config.yaml
model: "self-supervised audio encoder (BEST-RQ)"
dataset: "simulated sounds of rotating machines with and without faults"
train_examples: 39062
n_mels: 80
hop_length: 160
input: "log_mel"
win_length: 512
codebook_size: 1024
mask_prob: 0.08
arch: "crnn"
norm: "batchnorm"
activation: "elu"
depths: [1, 2, 1]
kernel_size: 3
stem: "single"
widths: [128, 128, 128]
rnn_width: 256
rnn: "lstm"
bidirectional: true
rnn_residual: true
rnn_layers: 4
optimizer: "adamw"
lr: 0.0016
beta1: 0.9
beta2: 0.99
eps: 1e-06
grad_clip: 0.5
ema_decay: 0.995
steps: 2200
batch_size: 64
epochs: 3.6
lr_schedule: "constant"
warmup_steps: 220
weight_decay: 0.1
Rows from block 3 of a small self-supervised audio encoder (BEST-RQ), named by matrix and row number. Each number is 500 + 40 x the weight over its row's rms, rounded and kept within 0 to 999. All counts start at 0. Numbers have three digits each.
After each channel's rows are labels from the 100 clips, of 14976, where the channel reaches its highest value: "top examples" is what is common among them. Only what is clearly more common there than usual is listed. The data: simulated sounds of rotating machines with and without faults. In brackets: how many of the 100.
# conv: width-3 conv, stride 2 (model.blocks.3.conv.weight, 128x128x3, each kernel summed), inputs 0-127

conv.104:468495497502530497500585493472554506462493462528515519538494546535420560510493463489549538483518513480516515498525568468511528578532532513515473501564527504556467514467529476520540527466512592485553562490539535452448504437513579489475420474496541558559519482528425457547481486477497516550600594517447552515509508483531522478469587469501442504521500471477522507577538402500440487570501
top examples: compressor (99); speed: slow (81); quiet level (65)

conv.95:531560554521543502483532513525542578490523504559477476471537503499521611494567560516548538515544492499540556532549584498479510608478477504436510568475521488567517493474526455539454488471491470491520529502520563541461490460541521469543508462517493469506597506585519480521539444506538534507528500509522490535568545461472517565443490445550436481565533494488471554475513592530499457520562
top examples: gearbox (50); clipping (31); text has "clipped" (30)

conv.15:557502599560518505555544497562482511532497540575474455451526525506531515506545541568478417499530549541480527508501523552522560559539486565525498558505452508486531503490541507514518488558542491546435557579536519499550541512524507505537487514562506489497454563547500501485552487517540598489507549480502450513521477483498480551534547536518525490495548517545487530571531550601537461488621
top examples: turbine (58); clipping (46); text has "clipped" (45); air leak (43)

conv.126:526502483541483444493467568527441496483466532535473445552553496524472534528517548516474518539487557490533571550538514499498488552490465445488532506528587511481614510501518482485479440475477473524548506495522481573468498477513502554484499489482512456477500485510472446608436585517487467525483462422537505502552555562522528579525436465431487421517487463408465530508517523511525443403499
top examples: bearing knock (50); electric motor (47)

conv.68:491422501567541472504482536513552507463415455496473506502542452425435505526459462507516520544328511482478498479505529464489459506448535484518535458443484473518471540548501417538547548514464454513469487472543429452467414476442439510471495467444447544544461483489468517460468514430506497502464511400486490418485513548490478503507460469479480459491510500480474478498501516440520532462460
top examples: muffled (low-pass) (68); piston engine (35)

conv.100:485582538456547531554469454569490502514507488473506479434393506491553435513574525525521459468471513544515507485477459504504486442474444521440551561455472511399555516448500513488435476501498479479495446571534530508461455489544482500571548504592481449448506567516514512474493477495500532484455505518476486584492453457508505535517455596588566491518530469515490498490464546462520443538507
top examples: gearbox (87)

conv.113:508600493497451486477486518521528519495506501588528503498524578552458560517494558552440539465484475459558548553507567487516479558508502500524514476484516471625550469507520475521476451474495528563506574495449559534509528460615530547522447504513594512500461460508535537551512545525512443538464483482526522493470491568488565445493492491475512451505441482454490571470492475558571492497470
top examples: speed: slow (80); conveyor (43); piston engine (34)

conv.122:537469513512469475569507550549457534511501540427530450549554507451485444487522506469471479453474575555539485480453482520453532462525431509520523505509494493483534491492526554496454493479509464453446562522546425479459499460513437552421483542553425463410427544470462485552417538529558527476512525514471490473517467434548485545573453481479519496487549560477467482506486509520504396452549
top examples: turbine (59); clipping (52); text has "clipped" (52); air leak (32)

conv.19:431499508516512587453503481401516473506481526532444556473482432528536551551411525521519538539549409428498472538531508594547548516481531521470463521483470595539516432492502507508527455483545520471564541505481523503518492486455549474493567514509556492513571482530560550446551510531493555539522486542541458510521551518508560472504545490558539513494483512539578495455485535558497562504526
top examples: gearbox (88); quiet level (59); muffled (low-pass) (46)

conv.31:487553461529456494550442472540489503516481449500571484450485486436498461497533461543533450495494477519430539510458532445501414489473516514469557448469497440515544541451547450506533544494526617529555422506479543445420475469564499507563443471487452461512503556483469498512444494497440506519515522528437544524470404501497429529446528533477472488437473468479464497497443445480483478563458
top examples: electric motor (66); rattle (42)

conv.32:501494430512412450480473504463462481452465544482473497492586497466466493510455502525434444496504491459476431491385548529467467528484503512551549464496435548552527422490445470519475438452483516499510492477423433492506521522509553497475456500475536516439425497417486464479450485482516500495524455507454484482457459505516456426500522454427490517423465506470440542487445416489450522436484
top examples: speed: slow (68); piston engine (45)

conv.39:504482447577414495529469482518532494486490555490448434448587530478450582516499551530495419490548460469476529493426560477499447558505480480506478425452459466588528457478489487560481459505474515493484520444438476432541494459552473462459453526529492487444435499472473478450473458464521484485498512480461499495486456473544492432489505504467491524434475508512422581457466398523474513468475
top examples: thin (high-pass) (57); gearbox (33)

conv.89:496445521558536494498467496532488486513434422612498492491564500504500530534457471568442491563405480443447519477539557464541486526441546504487572461470501469565510529567469429537538483577519479558463478523487460526503453503483447547492503487472498510555431475494527522470539501457409478492475445407531512437468515572537502490493496507499493478512483500490479517489532523453568545421465
top examples: quiet level (77); pump (59); muffled (low-pass) (30)

conv.93:446508522474501548451503504360541487469500511450483621530478429541510472519456454460511552481511437436573445487552458529522532486570559460529418511526517583455439460462517534522530496493518544474568540480516520470529480521441583477457517506486527552543560430503526499494502502532539498544526482553517506481517599493515543452536536483494490515529538514518530486503539486511467532541510
top examples: quiet level (79); muffled (low-pass) (61); gearbox (55)

conv.27:485517529483496474494550461531497504495481427612542490529500567540495475531516438535504506520468516481508583515592560434497491524462513464458575472516562398518501605491536459478511511522473518559461441510495536521479453507563491579584419470497537499547504528499450514571484553535444499586486518442491521475476467536507468527486490534479508466547479465488529554534575494501532528481484
top examples: rattle (33); compressor (29)

conv.50:536535511469502499500490520550510539501488489460486483485497499504493500467510514463462557514409515503509576529497488408425458505454462442503497469455538434467530546514508463487479497516397448475465413506501497489448474479496438521472515480496446478498516432496493455506468501509482390457418463446497529494473512518421487516525334468463527466559523471465510491443507515453514429495428
top examples: piston engine (43); gearbox (36)

conv.48:503493425527404434458441552477446474513440498472506452511539500459439491488462545474420481526470494471461493510443546505447466498489476480560494437505486478497523501546482494564519494495503491508530447438476437459430447494508488492412486459430494485506460451418525449520413530495471446482470474451498552443481490543475511461562497436417485431467452509453515500491494470441499519418460
top examples: electric motor (35)

conv.3:486467467513505491517464502459506513531488529510452424467590413481465537513457482517496484523489519448430532557452601527424554589482485471509450513449449541585502434551451432523508478471473454497496537493478507473463503479498482435467548520479483490477469447503505435482493475516535532458550445530490491473575464487450493482466537434536501496459462523475492519489454540584416479467596
top examples: gearbox (57); clipping (37); text has "clipped" (37)

conv.49:503535447527485530443428482459543501454499497508444530390527495478521470525490534517456496560498435461426472477430567478479467548471519500480467473449416459493528452565455475541498455522474489574461498455441516482557497541516473459509563453486534492537501478510536491368488465458529490455511414485502517507516515572418498436459488475463476547504469567548517513455521464499530544529507
top examples: thin (high-pass) (85); conveyor (76)

conv.45:532444529563481465531487533527533530455537505445445426503537507486456494493523474506505491447508572563490492424472549536442522554561518527557516501523473487520479509525482507521548546523489492447464516461525484496515596508486457432460507502530478572471493517527447491495486403503531515436587549508499479542542454461476425539518532469525461620483507546507426449561456495578445487477540
top examples: piston engine (48); compressor (41)

conv.8:527482536474461512555584507566464523514513478457583475530521561456498514431526454493463482450462518534526554516528491412465498523481385488463527488530548424487506565459501565512476543486513468492420464535461465442434475470543431508533479517473484517465461530467467516499504503522488434497439562548418533451469443434553461514505448553485536464485560434524509540518506460478504470530488
top examples: turbine (71); speed: slow (66)

conv.96:506535501515481541533488465489528537532493454530454469460616516537515632493520500530498482500530522487524519461466623446497545628493492498518484476452504416626501464536464437523422501514496463534449549502462518455489499476538465483531462513432496521458458493562481494551556496485534497449516519468480519509482485488501471450469514453449489499431500545491430530503501516553497461497521
top examples: piston engine (67)

conv.7:459496529530509573497481541434555516479481426496476535477542433449514467501437435456515553519436435461467471509518549422480500553497536429482460494481500481538439488516430473556498513506493489474447479476504480438490395470491464490468582507420463537525500399485523574448521488533497515458491457513449556430498562449474503451454503430531510485516486558496550522465495484470455527528494
top examples: muffled (low-pass) (87); grinding (35); bearing knock (32)

conv.94:504504570513585524496547535479575610462532508565470481474521536544484546484499537514507547536492500512522549526592557504500541538468534470472460548535572506517470572525523467481496569539472455526516513477561562613501496485515508505571503436511523490529609442522506474515528457497489482533484501542450510483581522489452540538487510455525501533615553519510555534509533535501503477501515
top examples: gearbox (48); bearing knock (41)

conv.66:502500516505517505559622498497558554425537483538519530570532525552433574477496443443526561473537525497579504483571523493530526552547499510513462511563558474550423527508506517525522601488468512478496543505529569491475510463536521505512450508479519566516533456512431494558507506521557501528554568505471560456515543436523540483510532463506491541565541512471520539552558478552451463519524
top examples: compressor (70); speed: slow (69)

conv.110:512453437546489462547452533548496481479438421469491426536571455420449511487479476478553506500464523485446516527466555451487467593509521486488518466482510512559489540494519458522558521483470472494508464451485422471418463487490516503464483485437423527492477477457457441558391478496477477534523469458443493473505475477491464545527452451436432444481486488420448506516449457471449507479446
top examples: piston engine (68)

conv.10:511469525509467498480542528461524495503552509439541546534504525557550496449478484438466503462528472534595416490544461483516512468542505458593434515518497481491427531490475572500490512473514489483459493484502550470553493551474440514481497521489594530493450477521501571510559511490586458522469526535505573416380543447532553400559483529487557511527490530529512515535524460524541498473487
top examples: gearbox (63); thin (high-pass) (56)

conv.59:496466462533451446496513491461499493471507455476489493442531482456432435440464489478466458558438482494414470444449550470468452477509509486538484486460439486477467509602494468510529535531435498526499428448502484492481503512509465449474453435409490513521508478427474450419457452444464489446518512479418528465464472506464402492438476481447430533453489502520476503538491452465440526488439
top examples: speed: slow (81); compressor (75)

conv.4:425500442514540485518426480496472452494426476516456505458531474406481505534499501517539534507472433364435498549504516475500427534483499489434497428445454512500562443486486415512472517464446507503528478496493502487456398423510546494509540471465461444507512466528522461499465503500410481496490481470508538493511532510460497507393462492493514446496463453465521507426464549445472516514467
top examples: muffled (low-pass) (97); conveyor (80)

conv.123:560453474472429500486520582485505542502530508477468510471563497498492479372448535453420531485490504502496478511463531484447471527524463465520449473500511466540481444534468556572466481513479445448412490459438452480452544456538477480436504526508447529420475432425505481472449477513488484437504491512450551451490502485442472473531457424431561483499493530480509530502463426483484470422503
top examples: turbine (68)

conv.115:479503521556524504528453545506500520507375434548451433478547484439545553504478474542590493490456491430418570517494550455475536566454469546450519531447480464561544505517502388486522505490519499544487525571478484488447385448483487514536512474434478482490507475506502480504482484468465550472495500503446511479518452518484442527432511505542486446462469488422504563455523516517508498498536
top examples: muffled (low-pass) (87); conveyor (32)

conv.111:486491425498460481448431494493505455505510479456451461443497486462478495472491499506475438555513441459421481503380537447481423505478499494476463482491427444507504460541484475499421517453465502488495407476394506499463502489535485484441490481502458481455456489412505426440486468456446452414554453496474504484478451525451454446450486476485507510428479484518485527464474453464452485499450
top examples: conveyor (49); grinding (36)

conv.85:458439546504491528532540511501473467533470443501558554538489497508522490549495409549498487495525492521530505477613518464570506507535516548499550462518525485515466526492482496516537537586611566586493530541507527475509456484473486574531492577465552524585472529532512585520527536499528551587490491494526479501429481508622494461527576542512519510504450515507525513515547467506498549516516
top examples: muffled (low-pass) (61); gearbox (51); clipping (33); text has "clipped" (33)

conv.37:502494523517506457472477538519523511501456467558510462513507514523479467502493492482471522601397513452501544531484548452484483506496519440539520476519574480505487564541526478482495559500452465568536431467528488547471455510482509557468476439493542508530533413501527443528435560509429413511461505420491559450483520578458505460490465432429523474530472467451532533520518499433544463434417
top examples: bearing knock (48); rattle (32)

conv.62:455550481497519578505526470461514457533540531545514549466495536545540513523541535500508533540596468439526533556520471499540551488488504457494453514502510497509532503454525552477483451480481560558526549528500681520545532523566557480556515531502538449567540497560558528513569529552513486564520488561538541543519502499501555541467544540494512494515504458503538496542536493524535509588540
top examples: gearbox (74)

conv.6:472459486612469458495512514498480473497510488545435399487597561477478536490515521519453476644500489478419530495528628478512534583468469503492472437524460463520517460578494514506489483557534477586424531487499497518519555529555483484482475542494577493464466461507507494491453510530522502492512490481458508456517461532524526476451555482487507487431503459517521511538499488551452502467522
top examples: piston engine (82)

conv.109:435545474545520489497472413513455465523477455590527499420508542457590454505527466521504462565513414472460521480460527506498505568454465517439475496478465424530491502509444478468454502502528540575501448564466580464489499495520514526591518499516512452517517539484556493435517556435455500502469492532523521558522420548472485464456505586508552487473492459534502541513495515462519526571444
top examples: conveyor (66); speed: slow (65); thin (high-pass) (43)

conv.38:548513509503460447543545539552497529478584602476540419546515544521442524416581537456481475491531579539563561499494523516452498501508448480504486510570519515511497520480575549533480542475443483428501496481547515510481554468543477470500419524556462494451475556471428455533487446526513439503498586550441513495536473434461495550483480478474487494499563500509454498538486465537463467539505
top examples: turbine (63); speed: slow (63); air leak (53)